Rows from block 5 of the denoiser of a small text-conditioned image diffusion model, named by matrix and row number. Rows with one number within an expert belong to one neuron, the router's apart. Each number is 128 + 32 x the weight over its row's rms, rounded and kept within 0 to 255. All counts start at 0. Numbers have three digits each. After the name is the row's rms in percent of the matrix's.
Before each expert's rows are labels from the 100 images, of 14848 (inputs lightly noised), where the router gives the expert most weight on average: "strongest on" is what is common among them. Only what is clearly more common there than usual is listed. The data: drawings of small networks of dots and links. In brackets: how many of the 100, against the usual share in percent.
# router: router (model.blocks.5.mlp.router.weight, 32x128, trained with AdamW), inputs 86-127
# up: expert up (model.blocks.5.mlp.up, 32x32x128), inputs 86-127
# down: expert down (model.blocks.5.mlp.down, 32x128x32, transposed), outputs 86-127

# expert 25
strongest on: nine dots (48 vs 17.7); complete (40 vs 11.4)
router.25 107:158110106170125155129063121098144150085122178101125156163128130148188112158130097152134182084103123115142125087140131138148125
up.0 072:180143128152091150086111145115140108129156147104128106178126162181116133097106093079107125082130087129118129094081075124177082
down.0 081:133127110126111095174080165144076127133126074167093130129179159132111115123099178097112094157105160092096130111138124126091115
up.1 112:130109185129132086153104144109146163127098126135128152140167112073107108165144156138205167071087123105098097117142126085153085
down.1 086:094121107140114139097139083115158158093073172163132163088177127134113140166148152147117156137111174137123159066166187158145096
up.2 098:116155175157125146119126116108152123135111144161109140152203168091095169135112177139121157115042068124126117076151127113143186
down.2 081:156108103124226107129154106120042086102070153096093169098041099097139169136124112147112152104137100128164104156118123105109168
up.3 140:148121129138130077088114114126119101176132095134123136128090111066083167134133167161143147135125217181232127134116141079103126
down.3 137:130040120150105139147154171183151132121120118131097122109086090103048116186099134131106189145146156131095125123114162112104179
up.4 101:183149110105205090139086114135159189162191138088086117093128139133096146131138102127125164099091160166123102091139147085051165
down.4 117:104139114140119166068181097184176122092115115107122106132069147160121155134135104150139167120119148169072095081106127138090133
up.5 093:180128141125120119146025130089147157138064119112137140114118098136129157131126079239110092054119193114143138145150162123156093
down.5 105:113162155077126148123212117100092103135197145133132089158102128132152117114128138111109141071140089186141064191134116108164121
up.6 086:092087156044100148131136223130164108141132137117124119098142106084153125215149132119144170121128182090125143100163135160116107
down.6 135:178096153179157135100140149123128135138087141123093123145122146159087160206215148127089154104173074117152096136140110130166060
up.7 083:133110122099071225124088117140146170128147120191110140145132144102125124182066164124129117136111076152137149105150175179133100
down.7 083:061083069107149126108129183117205116140193146117107078124178149141157101062100083127109127117126121145127178122142162125171146
up.8 099:140120123085135169114117170173095135168166133132147108111124082162121099131206163099101174156156156092092095136100130153076102
down.8 106:123154179159159156142121100112076122146110076088190122171085054133166113137127099165145075103143102141120109169156117138128145
up.9 095:137100175119158128147143144163156093165163089119134159100135088140093151137213105111026153140145088130085117083099146094087175
down.9 105:123166112115119167076109130162143127157123154107060125155124127134162133121151094076180139133108129135086112126193110170145094
up.10 119:134092112119099141185047158148139150090071135115173127091133125123199076143118097125175107098125095131101158126121120142162130
down.10 111:165142152122133120116190142148058105147120085108115128051102089104092163140100100117072130107147100148147058181121116095145135
up.11 101:210152114133190123173076148162136135180094126128166111155125164158103133162102182158149171116070152142110140147115133147201142
down.11 084:089162155104098092181102141166149181129152086124115101114155169187160174123110161149150099193122128150099135075128119101072178
up.12 089:100152115091079147119107162080169115110144104165102174095100144062161146109152104151136100120126110147128155105087151089145108
down.12 080:131112157105133072121114129156089139134128108102132146166137145120113139125132157134124177174141135111163163105113159188106151
up.13 112:111135133125105127107152135125118045090125196113115062142221102186125111121110109137056137152086110106110132102108100147097159
down.13 108:137115100112160069085126125102146118100121130106091118145109151144118131145097105128146132167158186108123139126102164193156156
up.14 127:145093152167045115174106166138145104114110134107164113164143102177201072157114107196144155137135117099135112159142170121154177
down.14 097:106095098141134126146068139120171129151178154111114122141149148154173124119107095139173177179092206090136187069104085201101147
up.15 088:131128089088204152076098140133116156181143088194165115114141027080107095123124158163122142203129107188090140159175126096161080
down.15 094:131067073102054112142122096112196137152126189093133110127151199136153171145127099122130116190150168147070114099135141114129159
up.16 114:127151107148117160095089079155160191109132110123110169127164140099144185128070115111142083081105110170144112125112050177130127
down.16 096:159177176142131156109143062139197153143120179136169146189114202114144078168189100157095098088144115151100132124163127094127096
up.17 099:152111126131117145164107122126157071112061144104100169168100141097149115150095132166136157108131093093173153111102150133163176
down.17 081:159130155062114163101152146121094094164107101128161090125084090124089097143158141156131071107096149123092110193135147074139129
up.18 092:197056116154090090121076181168104153149126100160107158159147121129090152162106092146153067100116113128163090117195123088109140
down.18 095:070125154120127117142172144195215119172097145137135106106129117092139092137139028146142137119092134144088101078114126156119137
up.19 125:161122079163149124159086185203092142087080125099122101109081138159146142162075067130147110129106124136121104151192095148137142
down.19 122:070138140104102083126128145140145178148157155169137148103165111148125102074081144149158088058150114120142176153096112112113136
up.20 093:177143078145134137136098141128155170214128157145114148099082126108105145123127122096131144173122113098106124146109168163149125
down.20 105:172164083118151164150120127118102128127152159099100132106201067116119135029146096110143134148117137144134130070097145070154156
up.21 073:167118148154091164152077163168144121091121180132112108116143156135123093135075096130105135145079066099099142119147129072097154
down.21 091:128076159130129176142131118130079165155105109101117099122154150054126127112190140134098154108157052192148179119132163092152094
up.22 085:141187117135144108107100179117059162123173127150069162070138132116180166114059084135127107095091091110142118095121127106113138
down.22 098:083138200105159157094181120107183139119136102133149132132122095083078080149080131171138171089124145088119145200142219162189119
up.23 112:156110125177143089159067129123133227138129121106139151120093118113157125124111122156211126121108137107103103172154122121197141
down.23 104:129069141134131083133089108079158149075173164149125149153160151169121122125112185110217128110154165116114239130112136183146202
up.24 097:137124134119101100143122117153142098133111152123085129113148138113188100132093089213086101095110122123081136163119134147175110
down.24 088:134156144117088153150115098203135121111080109145161147110082107180090140121151137119082096129132107059138079121122071131109102
up.25 103:157087136103121114144174164120107092171135107158125185129186124130162113159140132124133090173141156076139141134122117055115101
down.25 113:139068137108131101064075117097184090135094102109119176051084154122139189185154183083085086167095099131129161135135116161107115
up.26 085:138175114107168083116148130133088161211072167066125141059056099170090135089091178067135155184133167116136158163112094159138153
down.26 092:156083131117185154102153128089064106115160104075181121161081148155104140131137173141124157085164092184111121213069110084187166
up.27 089:164140148089099184131077134111206133165171093154131183141156161145132108144116145122106160181138143167183154102160161142145122
down.27 081:122135109143138140134126123113072097123099124161143105099164091113160117147081095107170088151108130129102116054166151162082064
up.28 083:135095129126136152135179120123143101104202158174121139149116136156062167186122105156119120142118118195127099108118159044067111
down.28 104:174124079138134110135109130139110157121177117112096106126170153115083112077150106134123128159124114095069162068156165170160131
up.29 081:089158166156143143111119107065161092109117122146086163125132131142149116143123136193165104178182156146112081108160104125159114
down.29 097:143174104099151161113177147122099156133172103154184080174122083128158114123161143149138171130146160147147093208080148107119051
up.30 093:140179148138140179106117119087199150164114121117129171130172138145161144149124110157126101057135125144164167122134168147153062
down.30 078:084155159242097084161176097155167120122141130151108133115149186150101137091151214075122178088146086126127119140210117146101057
up.31 119:158138091157093148170102115152147100111071123127130101102112107171163115143176121175111147147108191146105091158159074152135127
down.31 108:118089109114139076105111172138123188162110169115112112122175150145050108100132119114174086127189143150119155110127148020117193

# expert 26
strongest on: five dots (79 vs 17.8)
router.26 093:130170142086105121075171151097157138170166092093164119152164141095132090103145177117117132150120114156113095187163085094149132
up.0 092:166086160147126034116169200152162093144129150113120153072152075104126108090126127139094130087166084141158114158152054135181168
down.0 081:122120041079145177090087125126074173126042099188119188139097117166081111161165146181161134118163105096078138105126135075112107
up.1 099:149151135166101176086164126124110151098185145096106094176184190177127137082190074178120152128113197168117122127151111155144132
down.1 096:100108172174122104119198118124095133119204155128132135161166190083158111106071143173096104075134118103159145136135066126089071
up.2 112:137129073133142097125024125152088134172178140118096111117088153143170111165146138150120120158125098114146166108153140138151180
down.2 097:098137076155097126105108148176172168117144141147175156128169144131124098111153135151081169135177134117126168099161094123085133
up.3 092:102080163162116174133131152146128091126099057123123165107111119135141156135080097119040176162147124150176123089078104133139099
down.3 100:111161153167127093053073121118103131145074131071098140062129120122171134061156146114145124096150119097133143076127145099077083
up.4 091:084095111166114137081123117188094147130164146115089145101105116177127137195169183178112116174180081112179094121095083110134129
down.4 092:167138087151081115151077082124200153198125110142086130128189141116105128159081129159093131128119081100137159122127097166175139
up.5 116:109162116136085144201122138070133110107096186136071116193134147146127126140149141153149081129156135089111113088127080131130122
down.5 126:122120133160088122121150140143134164055121162101133142132092090162110137111168153167085081108120134107101125128112139063129067
up.6 092:139110173093100152120153161149170121139155100186038175081088147137107122174105137092119095111136071171162081164132151089128121
down.6 107:088157111095123126090143144132161137167137123130120104109141102107163156126090114109154122138116166122165078108148077104082157
up.7 098:151118109111150105111100122114092136111135093102100099147088155122141105169052099155167163097106184127088166181162146110173072
down.7 098:180107136200177154110079118091172136136150124133174102096145113062094110098149128102138083147157147142119175104113111067167167
up.8 088:102097093073177126077114134135131160128122157116137104158112201090139094134101098154073124122116103071116168133157116114104111
down.8 100:151137113059105129098154117088115153156128056119112082140149127133128112169125099136099148131133103132117142143156107116161133
up.9 106:156095160178138115103172182157144090128166078100132161136167094141168147137140102134111139145140086033185088101172114122165203
down.9 093:090111105140114102115072135112112135124155184133110097120172099086079144111153140153128147107172144132214113119109161027105163
up.10 085:132162119128129114196098128096084113124103219114165102142153157182174121144149077178141173144198133139123111153112125101103130
down.10 094:125094165245134125155179071122144127111169130115118177117116126129146166111140075186104132143148059134148165137156125116138163
up.11 108:154103072060133059140160150168132111145085144112178137068126095203153137150111146154106164138150179134174079117118088113136146
down.11 096:160160129134124129164177097065112139208159099125073163149162120165118114141095119181147141130151102144116092114123116151164117
up.12 096:082090143038168203147166138148094119061127124173125142160158142103142100061102111109140163137145049146084122159108162124110141
down.12 098:164164158090128180143122126073138101185133159123180115103125156147177171105093165050194147117105156136163143107166082129152122
up.13 099:133155126173185160165095110159106107141139147186124174092117132183064157053158101129112175119129125068082148130114082151123132
down.13 094:133149102050109146156160166099123154090121095103149185079156136069088146062130126116112137137146150110156150153086154135198162
up.14 110:148118167163157111123121108171144118132202111100096169079072127113097137119134137128169146139132151162147124145122107115140161
down.14 100:145159124132099149118134140135103142106108065181116090097114104121111060140122156170140074098099110147131148161138139132154155
up.15 084:083115115083176128137193135136090141109131164140145153167084143135143110098111118190177119131085108209096077097139132122175180
down.15 105:146064143103133213095160122094117111093102123132154089110151091106149133143120121192185057154073158145113150101134116170165146
up.16 105:120105156082174160104100105120126149129113161145109192122114116145126164117143132179111114135100108155166143147105088125081134
down.16 100:100147200133095147114124117145131111184172163131131160146081168156135101154105138097116147089135120096090103171166109163132129
up.17 115:090122130101103133147191078133127133088110141226141033114107147088089136120177112148119076111101150136137164101108087112100131
down.17 112:093094129139110128105238157170152121069144113088110111109125135170083085140214073094110111140116093154088119100111123117076074
up.18 095:164138102148154154189043124154084116119119167141122101098127127098129121119122091126139174152121124148115114152126064108143141
down.18 096:101125044144122131199127119095082117151147194175080066129085133120121114164123127131118114111098177181172128132122158116126156
up.19 111:121158027100124165141172165166145139112103084106126105077123109174118127127129107137103176145153139193108136172086076154137151
down.19 116:124103164105096150142157108119154116117096162125124155181093176165156126050078153131152143132106138191101095162135117185136082
up.20 106:151163135123127139117150159149122146092171115176153153107085100106082106186137104158115151196107135107109160093135087115167194
down.20 097:198067174097173152100038144122161103162108156069132141156093105080135154179135113137114120113104118136139154084176134126137109
up.21 101:152145115096165108191133126099123160104175142129127096078076155139144098090151134118143155141098199147152131094112147106134098
down.21 113:102097098113101103112104151111115134106133096079130109060151131098125139127120110150074115138125180115108137123106149091163117
up.22 115:108126125098134121145119127152141095131127150147097158098076128134142154155135059109147141137199146121152150160098123135066140
down.22 098:182132169145113072140094159146130123102077106122150107156102132150129141122142089104140095166113166124128129119155105166163091
up.23 094:076189094106190164181133132140089116023138168169141080123115136122096140127085097121115116142143145170095101119100110124112112
down.23 097:080117150127077089127215112135125096107159150150136142098173134108154118133117115110139104143109115130184082130131122137107117
up.24 088:127120113105185170121134187162120173136106117102075122103166135164097180106159057095111126121135130141123132110146123146093174
down.24 092:081096083130172097109150166131036090154124090091124156166125182150090203091157138144135195124101091126158112143111114139120096
up.25 090:050120141106121137142139116113124110075134077188125168145168136131130126147156134168121158103091103156097146102091112112081150
down.25 106:119110112153138078135152143109096102179084123137099084105138130103160128085112137082165135143123115204045115179142101098081123
up.26 105:172098082171130108131081148135094156141106136121133183072112097099083128166116110139103124139109114088174180099151078114109127
down.26 095:160158099128161079117113148143190142221083083129150202115086139174091150157112150116128144104184097080129118145122099169118143
up.27 109:127115194104154117125079091146094127148109110101127150077066152101102149105166089154123078126171132177163185171145087116145114
down.27 106:138194142103152191169097136151058142092108133145178111136090061126145143149151150149120092137122127109082135123123146142123136
up.28 093:108071150085114105094063148134147089147165156081142167130079134111142121113135080160149165156167075119201102166182084109163127
down.28 109:098103160123202169127126137158079117125215105095099123155124177105118128117096120103127116124112070099144150110157152152115184
up.29 101:134119166112114151104127073126144101184146181160113128123123145129094122131131100113171089157140156155172124180185088050096174
down.29 087:117119093135154162113093081148087155104158123204154090163088094165182104116189115132125103138117133151104127147102151121117176
up.30 100:094134191107082197167093164138126103132100111133151129140160102136118105091104168135096178159165096113157091066102090164161189
down.30 089:127121132116141101087149132128146150116125085078165131190147154094118129200104116139137159141186149122145123112130106120080191
up.31 089:136055110147147135131112154156123111130133101092131136116082110122112167109128113157090124134131141163147157092100121142105072
down.31 101:137089165170221091124138134131083133072136182063125141131170083176115145136163112137109112106161097108122163143152125151167147

# expert 11
strongest on: purple dots (29 vs 8); chain (27 vs 11.1)
router.11 104:152153069120155183101090100126151107177123111144160144111142111163083140120128180149093117096122114098134161123154087100082126
up.0 105:126071132043124164125060149110160157148113098150142175117125096127215110107099095098140158180163117167156123127135184139115114
down.0 103:136135118086117146132157149145087111109134100114086052058149189178157130160168112140111137117084092113158136082130107147140142
up.1 080:136093134079165139097153140083166174112171143117167112096158142137092107138112103099110106152146160091134142122148167105124080
down.1 081:181133174148088210115103152166154103188102097173129129136090135179105127104151140085160119152141140106135136143142100135138117
up.2 107:101153146084127144062129078156124119142163081175111139126140134062147187086073122109127145104186140143151069186109148139134141
down.2 105:154117135058176110139155088117152153147099194103153123116101102102083111122138116156184145160108226140100161130122125059152107
up.3 086:191126163117134126116148134122129115125146152155138152092138173114158146075162179092140190097129134134091125101077032156165138
down.3 103:077158062023103133122075168117097132129140108099107150062159114115065112053129172185125116119103155086102148116104164099146173
up.4 108:140142195116128137109168124148135101095120097136170130135114130134109131107127091088100137128165159193096180191090147125173060
down.4 118:172133123137152158133162151147159145141094120163154123170114072098141186113097168108146114158125093150195094112165133134141083
up.5 079:155164081125153156122157160145111205172162123143183117147109111075102168109111167119074132084073141141150124124126085098104138
down.5 108:118113156123155166124137187163077178110133156108000107101160100143102071142112114114057168115198184124099147117110107159130129
up.6 074:197108166116131089123086110120130112150132162133164155118128104163169156158084116105149123145133155164142102121127106220161091
down.6 083:077097086184112092134183136169151093127167143153185127149151132102134111103104151125082120134123116156104139124147144108066081
up.7 130:130166076105169150125151092101070172142136169090127088130129140174166100144093180181122110127100152060112178105183118129125110
down.7 112:088107164108129110113129064070094143116152122109133144099135158125135149158172152104149109104094157114091103148131148142139192
up.8 082:106090177102146159125126147113109162129173192146156104085133154150110120140153100076115122149076066093080089085116133141094167
down.8 099:061092158151141145064136117151121155115131122104159114121086155081057140178183212167115122101170158137081176131144120202118135
up.9 097:126165123176189099091111115113069184133100144172115165154114078107086136116156131147200106169115110101170173146166114136188054
down.9 098:118143137211086136134149110141158100166191055160105156177124152086122139154082092131098154116172117094087061137164156164125099
up.10 095:058130059104136108122077128111085114131190098083129105125113077114106184102129189159110105128125120140114094120139105082132149
down.10 106:163130108086196120171116105159173117155105187099159147174131081098150134116102125120162171157172119088159180151157101128142145
up.11 079:139147184106126120174130169090167157114104159126146099091104114114078142157115097145117150162086183127140061073084123153144129
down.11 084:134127167141127132114095114154181102131114143070100137148095173086116114137155096109111140104140120082130122030182130184159087
up.12 104:131081142089127116114089101070057128120139113131127124110066111092140114104138115126181082110114112061117117148128152081056136
down.12 109:163123128110146121105139106078157181092069159106118162170121165146156130095078121115173127172137141144123129165051126145175108
up.13 099:173165096131179140090168129162085170161135116130136107146179109148136140158084124145170084175111176109177158154121098118131153
down.13 106:080109157081106122127106134156114117138155152120149165121150100092167146179155105097101077139145123108105145160184156162162133
up.14 087:081130102125121164168168139095071176150130088163135106106137122107118157180106134099133124154104136146076089072125105193077111
down.14 097:074099149167184159104077144108111135137135112117098124145127093166142109136124080109127141081172087090172180153168116115127151
up.15 097:122106201087097119161130163079117137102122134172141173179084109095146132131155155181151111116119103086106119165148114140144112
down.15 105:123134110131209127151183154119110102078163147148099103102117089096159137067144187149138155160066103106173166139194133119115167
up.16 088:102104085133152195186097171165178154122120114114103130102132163113148080140144141110148149125139158086125187149152120155091096
down.16 083:075120127172101135101087176101082136130131116100098157064153103122088106140096147127121144114143131127113162107092154099097164
up.17 115:086117145103103070133134174102127159164173106168124127143129146163122152127147155140096145145149164093141193111125119106110091
down.17 115:124106121198119110173113167139104129139134091117142106107159075138126097118103137144110120098131083080131164150129150138121096
up.18 099:143145157104124169110112124164068097100190092106113178130096061097168151142156125103089151114092147140177147183140068089142058
down.18 113:195117104080101137097134066116173142152122163166116094164112096111135077170067115131152114126104144096191120127114126073107139
up.19 101:131136196102099117139144145112104120152144155135132119132127153183122130181150109153089084122116094055105106111160096151159078
down.19 093:163102179086057148129101072123133100158190162115117185124135114106145113159090078157109077071146136140117055163162094115144152
up.20 110:154125027077157142067125128109092156167160100135068147098074057086102155132091169099073155065140174116164169160145079095047155
down.20 088:076092100106163108114155154101067125089171129130150114130120135162083125152168142157078138084130197146145084097136113103084168
up.21 089:167143093123157171111093075116081172176128151096189124086127155086135099122089149102164117127170148154070172123122159141096103
down.21 102:107152115139215137108144106161131138160119148202158144131140135133133152109107108076132130136152121150155048117087107136143093
up.22 113:102098072123107102144094151126059175129123160098112106155146109125143099119123164138162133164109123069121118106151073126133106
down.22 094:190183114085132092135148135117130111103097088120121084174082129084142107094112142139163145159083131166130157103089137121121082
up.23 106:157125047105169138104077128131110139106129103178118117151142091083105115082155107175113169098126115186200144118120103054087159
down.23 096:134111180119059129089131112141155119093124097124102109118165118124144082154087104102115115118094126087075117170191112167170199
up.24 143:147136091098148083124120147109082144124187177107065144111078112142090133115164164125138170129146140139103150099138155099121174
down.24 102:077154167126093099061113151116148104126116104127154109110130177115068114177168137164094117097109176100142126106140108134149149
up.25 090:137104152105123147118097188124101088119112133179143184081131106095132085176128101095126141158109109107087161104132175135126094
down.25 095:128087107152118125138196111123167087125093149142155115103135151197109162062162148102123135162087155166174074150097147111154126
up.26 094:146112126156121148123097112113150097169119158139106096092116192129133162087150152125048152068138196170169149110134111085057201
down.26 099:143098089125054106119147123129126176150113169085206170087096129152152147079143145146041083082113143108081101160143145111137146
up.27 105:200198121163161133133152090102155134201217116162138099124142146157132158123122173095139130121106190074127099136103098119085160
down.27 099:039139113103150179091174083115138147127126137118150088143153130148126124137137095198103118102153141096176111112149149105118116
up.28 081:103168114135115154086110117115092113115145205162079100130136200125133129101110102121129083092132119124116156116157155120088097
down.28 085:137137153130172190134155101117112170121133102181119144082111087134148146140093145137172144122152133172126138137177150117130081
up.29 092:141114103185162102102167119138099222187151121148141076124150132125102161164082144137132134092056133143093129139110133067115145
down.29 091:153122167150132192150144109141141160141127188122113120172079098150151131100099131177126125121166075176154067143110194109160116
up.30 094:172146070132133164145138085077109145107147157152120093088159125079117105100127188081187125133119141157108113124106122159115144
down.30 086:063148105123062105123135157128162098115174153134125098096130141145139146093080156192087151125113185102146081164109145151093151
up.31 132:097081112080103115123108149123138152096106191150129147089101144054143125170125119179117062133108062126074109133153144200143151
down.31 125:125096110129127099136074148119138071133157103120121160171145090145136093116121122124100138136172198113090175151168144155126160

# expert 6
strongest on: complete (85 vs 11.4)
router.6 104:115168206163113140124101117126078104141163155099131140096144122170092147180185154129127119145114145087117099117137131135110132
up.0 077:161124126057162103096171138120139135115146144110113153156062125116165120134083155143120164166160144093154149105135106115161118
down.0 099:171115113197087163141194140126068122135136105067118116127120107115151121128128125144107099101108161124140166093146189149136135
up.1 116:174131109162126065116150127105131159071137106127161146157089112087180134137122099150173159085067131100124135158122116137186100
down.1 118:122110090101094134173160146130112163081138086087107107082167070086127172164094158168123133226175160088108073171133112149078154
up.2 101:133151110168185154136097114106148148154089150169112143109144137096110125112157088148122104140101123123177093094188121136102178
down.2 098:160087125079170070074141166102105150118111142113095137117134136138134116119136128117149087123186120178140127126099153082147142
up.3 117:121133118127093078106104138108163137112097185128136078138147165167165076118114056136140136173204172142111159152121096198181097
down.3 117:141100142121149133113163097104075173167106137047149182128098089119099161119114113146132150094105129147116160153093105101185232
up.4 091:129112192122075079152120159160115099093061109162133127088140093115071132145149125126058119140174079126124110110158221132153170
down.4 076:134183064116156064136091106128138150180147127120126137160103120146096168094122151090154123150129108096157126166118055070086152
up.5 099:182100173099129137183135158126139096150085107154122162093163088131073188145132146090061124116182169104093101072125120162141203
down.5 106:117089127113149160087126108137163133131173129077116184156125137105130189155132144116180104145137093191082088121146154138109086
up.6 086:114093181173146078151109083155060092144059071077179130134098145134115177117116118139120054123129092126118069137124111078121118
down.6 085:132127109143104084115055097119151109129133138137153175094124174114170133118182098111041111100098140109110186066115162127188095
up.7 082:109090170133175092169112132119116127141145116176130165135100107129091184129059117139094132142112128135178092151166163088069132
down.7 085:133156129148140157123206111150150102123155133119127110198104197162083119107176150134100159117129047143107131177207143079173069
up.8 074:086175138135126093122155126147121105162176141108064163121048085027199156179133136138134112149110103137156128146117089120150119
down.8 089:176101118151130118139144133074096117153165098118147161093152109063139129060113112123121166137136123111159166103105115071080124
up.9 132:174151058167107070052152116107125109155107136146141063201093107129130167104125153123165138113113144151098102151080145114139128
down.9 132:109122147122066125178124133153073133127076148201142110097143093121095132168069149112099146128141103114062095076106146170135182
up.10 087:102153129145089097102130116134118095139106121166161115137125158145149119132152088121123098155178092123160128100122148091085154
down.10 095:181093131131198185183152124119189140105120158123143123072104101102134120117090118118170128163113182108144160111133109125105090
up.11 120:140121242106119086201112103110121092149154116143140149115142103089127169142156185179088105164088158112123114098169115075159162
down.11 100:162141125089103155170124116109163140167141126065129121155138127127097155154090165126243121164149140136142087146138156105099177
up.12 130:146170144149137121132124128115213080161169155134086167127123139167156193124172169116078176085154154084080158111079115129156179
down.12 105:079129136115113134059102096167133160182193142112115140114150138125149144115155090126111134086125123069150062061155160172139132
up.13 110:105137200114107074152117115089156058158135101120131159089068129108136194131156134151067072101126114083073099115148165080121184
down.13 105:166090114121112095154161179163168086109096126199123072095145140138115076122108145125030140120135120123171176140115116135116127
up.14 079:102159160165110089160135154112144106120171157186156127130110092116149137112122117115131083178157081113083135121127174137099090
down.14 081:102134152119178157076114086104102120091127143096101135203137120139145127131087194168159116133117096168113075123099093169144136
up.15 102:175082112171072073184057144097143107074062110145093157174125102122109124114081054184156144117136143090144123126142131120191148
down.15 115:128107153128135127146066117116178142091127152128124177138161142177144155124131104103160165151147210103141176108109094164125139
up.16 080:107140164140145077121133099099106067121226127167135116098121083157147113166156219141115121168071128124123110120210013129140132
down.16 069:138209131203137106096152105119167125088120087112113194178129156142143184157154129121154116158151141152146092114135190163091124
up.17 115:122157204138117146165129125164178025157111100138114131151163127153132166169186176125114128151175159108062140107112113104139183
down.17 085:091194162083134189134150110120136117106143129139110130120091163169137153105124098098196112114085114131117127141150167137183162
up.18 078:106120179123153124103148153120094129116133121112140078103124088093081127116090085123115127102108115128158059177137142086098065
down.18 092:124142115117128117110096120108149145162087086095132160113153112117114111116149161165196104114156118137119206079144125166153083
up.19 107:126073176118163073125118157131102138115092113142206101087138097137135083129139142120129064182106091087118120115188131077131099
down.19 105:116070096100153090164099196165051165163136067091119102078098076120097136113137122142073134163121141116108142158117105107110087
up.20 091:150120099125124146109125146105080097205184097147114104161143095119079076085109163141161161188109109146141088166161099099076142
down.20 088:157125134197118098175174136126193119140123138142142128138137096115124148110133133112185102181133085157174114128111116115081171
up.21 081:138164133098127120080143153085087182132098159083119110146067118155110128104149107165146119087103117076110087159118113127113083
down.21 090:106106117146153135154114162137061184150116081119126123118099047116064111113201117114121124137147155113194160163152151098105070
up.22 129:115145131157173136118133153101081143113147073109155128120154097121080095175111134117166108134113124125177138158191142077124095
down.22 121:127117161141067166105123073132197087123130196159133117179179177182156093156130165098119168080128117110131115103130167159167204
up.23 087:144126151177179115138117155127114015132083122179186119168181094159156103116144127069174106147152105131133099113120126138150126
down.23 095:172094089156149106164131116159127154130177084083138130150142096085098121169109108134102103156159103123115077170118101051092152
up.24 110:170153106105126117091077211140116178184053199137184153089144123151115149128116111064148148132108105132162172130137076136170090
down.24 121:146128106122105215144154094092129118127131086082144098122110081140111110085126105163118183115098180162139143132060128091183151
up.25 117:166101113184124194152127112163157106152118121144101108160112096115068168140105094099098104139165191117084161157127171110119166
down.25 133:115166120116111118103119144123108178142178153129122108128196139135160118049113103101126135073175085138096155148103192039157148
up.26 108:086103202134116067119139138149124154104113145122111154110103119195139112124169143104103082188119090119172094139173092135169100
down.26 065:111122151065069156093146102151128119130139223143136117090180142154147084105162117130073107048118142157154086072130158160126195
up.27 069:100129184181145083182112153103119108119087158161209104085098136164118107103194108103124087151115092095134100113099147128140117
down.27 099:149136093116191109170147172061071084112089080077128133107105121123167163085055149137139160179105144151131172167095136132143088
up.28 086:113094143129152033139118085102100167073126118088122134107077153105115165080132101188104118113067124095092104134158171090141096
down.28 083:096126152165110173142157114120107131158145166206097083104125130110121113146080076110183127114152151111165047148153058102102132
up.29 110:203131076155163127077127188085184111152168157128113127117127090121145119112115136122143185116084138154110164135123142155186089
down.29 113:104099138159095095164126098148198136084147116123164155135102147150064123161127136120077113147130101104071171145146129082120145
up.30 100:137145076107089197091143110123125100127116069104146119157120121167113174113116104109110128098179127084133106095060111129152194
down.30 104:145173077145163108099172132136103064055082109112150106141116200111150112091158167122123126150139155133134120115137115140150097
up.31 077:117137138208161103138105098121142139153184131105110114114103142127100131075139161113110150134169087145119063121132071112140115
down.31 084:126122120164142111145142150164180112164150087150118141132141125095091152150095153103082188126129056077152138147143140200170105